Weights of a small image super-resolution model.
Data: trained on numbers of one to four digits printed on busy colour backdrops, 16.9 epochs.
Rows from block 4 of a small image super-resolution model, named by matrix and row number. Rows with one number belong to one channel. Each number is 500 + 50 x the weight over its row's rms, rounded and kept within 0 to 999. All counts start at 0. Numbers have three digits each.
Before each channel's rows are labels from the 100 images, of 14976, where the channel reaches its highest value: "patch colour" is the nearest of a few named colours to the mean colour under the peak; "responds to" is what is common among them. Only what is clearly more common there than usual is listed. The data: numbers of one to four digits printed on busy colour backdrops. In brackets: how many of the 100, against the usual share in percent.
# convs0: first 3x3 conv (model.blocks.4.convs.0.weight, 80x80x3x3, each kernel summed), inputs 0-79
# convs1: second 3x3 conv (model.blocks.4.convs.1.weight, 80x80x3x3, transposed, each kernel summed), outputs 0-79

patch colour: green (31 vs 3)
responds to: bold (72 vs 46.6); green ink (39 vs 8.2); blue ink (34 vs 8.3)
convs0.39:465454477527576505545403510485497607422430509561569478549459471481568475484462468450486522501516536513471476495388539519423464566498518494503547608454476533499489482545635459490533448413495489525474505625516481484386555523473500600452531480
convs1.39:480550569488516607506536531438552586501446496657429553512501485566488483582485482558460604521544512476457535478580525471533453463463462556543479449437527409491425473496567537475531492474548425544518447481525464499535427423466457432569524453

patch colour: white (39 vs 10.9)
responds to: bold (76 vs 46.6)
convs0.49:450541488514516521537406535471515534477504399589576386516448528508482469471494506438537505444562464465432497467555503486530467382518446447467434461482456469452534471501706490451501495432462491563550521490479465482550482478450412509478488556
convs1.49:438530547477531517473481470471458524453457462483432475528434511442491432533473493510501767474438508487575470436517512561463480578432412496437470517465559491500535432517444530525501475534467485441555488496497462493569466454572506515548501474

patch colour: white (46 vs 10.9)
responds to: bold (77 vs 46.6)
convs0.43:508577485454551553501516509482426471468459605501661461460469476564497485524558482489507481453507565489415437475551601460548414393378555540599440535463540482486477516449507469472472543442489464500552517503587474457512477479505453435490521484
convs1.43:507431467498428472486577506492583464497454601521385517488553457450501531499430537568527533540438489445588528545592585583463513573515497528489486556426481523438483468531406539504499416548527524469421577525487482472582525508573421564530488524

patch colour: yellow (28 vs 0.7)
responds to: bold (72 vs 46.6); length: one (57 vs 24.6); yellow ink (35 vs 8.4); white ink (28 vs 8.4)
convs0.5:543529484566509562479546515543511557466411408419566499527465500469469534527543530441577385551515455482433372551451503543475545551481494500537427519464477493424562457481540489502495478426431447485541491428609573572449456507426475526572522503
convs1.5:491519496505473382458547533557549436473501468462502469509509537442473465480597510403381415518562553489486459540571486454533470473613498427460540573531601401529542539415484477528461473518498532445440546518430462499416514476542445497437501461

patch colour: black (37 vs 16)
responds to: bold (84 vs 46.6); length: three (50 vs 25); yellow ink (39 vs 8.4)
convs0.10:578515517492515548471620535419472492475541481415509530584490430459444542520448557500488491484489514478581541432492472582496510497518553510525549495420521673456492500496429447440473504421537445507512534543566496550392489432605462520490466474
convs1.10:466472514486519396472412538577518537576485456584494529431424526479478489516612518487490462502455467447564473574551432538522500498464432475548461476430510543497457521482548602524568418507501525482519621513571448547601518528551550603520470532

patch colour: black (57 vs 16)
responds to: bold (91 vs 46.6); length: one (51 vs 24.6); white ink (27 vs 8.4); first digit: 7 (26 vs 9.9)
convs0.79:508424606526511540494380505494517524561500494559404467564420472579465505475481608503478469544476549502438494476376541486480558437496512525490506469505533396539465580502469459458545568523470522442521604527449474462441529503586507563551438548
convs1.79:454485459446496499475542524421445447447555479504427484521505557422492532427489438526483546514468515525513488539501399472586455476471439547526494480547421538540529446457451569529455581516641577514472435490552481461580370504457474585478540426

patch colour: blue (36 vs 1.1)
responds to: bold (85 vs 46.6); length: one (55 vs 24.6); blue ink (34 vs 8.3)
convs0.45:540459487534614525519527425493587454486498550516404573523607496465487528477460533433461448507570536538531622495423462495462462502558519454440447435613543550473440468565402491523475480505509573452465536478542445469453568497497525512520466414
convs1.45:560492499478529466437497495464502622542545441553513503483508528486616489469501500475476607506505520530462387482546562489430483485500572578545472487454478424515500508441525557527536473433549488546545506554447539570590473349499419436482521591

patch colour: red (37 vs 1); green (29 vs 3)
responds to: bold (91 vs 46.6); length: one (56 vs 24.6); red ink (37 vs 8.4); green ink (27 vs 8.2)
convs0.47:582549488525546582506497586457501436503472500610548463486548422474501452460474451607473512511513537363428548543480580547485490469388510528481609453522493530528484450471409513509516586507507437551499499561490430501516483503546579456469566463
convs1.47:437445556511521512470500457509406574494575478442500484521446527454513439598529607550498524518453534557552392493529465550538499556566577466483449494556493576469378475520498544524536438597477517583507510503456463534501497534423465478442415588

patch colour: black (61 vs 16)
responds to: bold (88 vs 46.6); white ink (55 vs 8.4); length: two (51 vs 25.2)
convs0.31:532406466407479534537418480463464468519570555512470489475370563545524423473598579477484535483476552498573532490511406577376495437527467495532537599494503490472453525538444536499562546510527526501464585499520471467493563396512573503536523498
convs1.31:474465552495372448495515483466551525536407487470479475580536460469373547478359439520492526521503480564522445530463508504512444520442494521421456461521545556515488512478459515459383436522496515523512387518467571514483466561482506417400458435

patch colour: yellow (38 vs 0.7); white (30 vs 10.9)
responds to: bold (96 vs 46.6); length: one (75 vs 24.6); yellow ink (41 vs 8.4); white ink (30 vs 8.4)
convs0.53:415547570502517498446545607503547478526536399492499490497463586542511452436476497392534478495545515520384427476512519490449507578457470467567432549679497450470506493458512517523562477493487473441439524506554497540461518446548537440435556526
convs1.53:547541512489462407578393463532456498450432541607531532412612525541486609536394485487441473467466500444594530540475516479502466425516462515471530428532466426485437472511528485478497431479447472522475549479477425441596469512471464524575489526

patch colour: black (36 vs 16)
responds to: bold (86 vs 46.6); black ink (40 vs 8.2); ink: red (26 vs 8.4)
convs0.6:459528496494474456468477405587501442548376425548471475526591465481630516552532546437439470540514516419528499487428482441526453494558488482477486509522475502435484414477527574538576496497497447549545511408548577566476481541519551592503436435
convs1.6:554554588536459534476472545540477506548548505504368578531545493475389533476539559523627437538482564485496585588590386540560563450536561497462530491485553533526452471498463528542485500514456484472548469515575516499585468521563457542551478504

patch colour: white (35 vs 10.9)
responds to: bold (94 vs 46.6); length: one (66 vs 24.6); white ink (42 vs 8.4); pink ink (29 vs 8.7)
convs0.72:563483426537476489508560527508475505448582570482532513500563500441488515419592488484492546510557515517551462470568564412571609426422556538522464512388453481479562516541499547492492509540467425503529540500426499414435461553569558455384488454
convs1.72:544530577493524447523453462415517433559412534464479530558487490487522487531436499552502469464449529580464497449450550452475417486459461480512528559525463464533505480525433451471490483478547657496500423520362551602551391496447484464563493449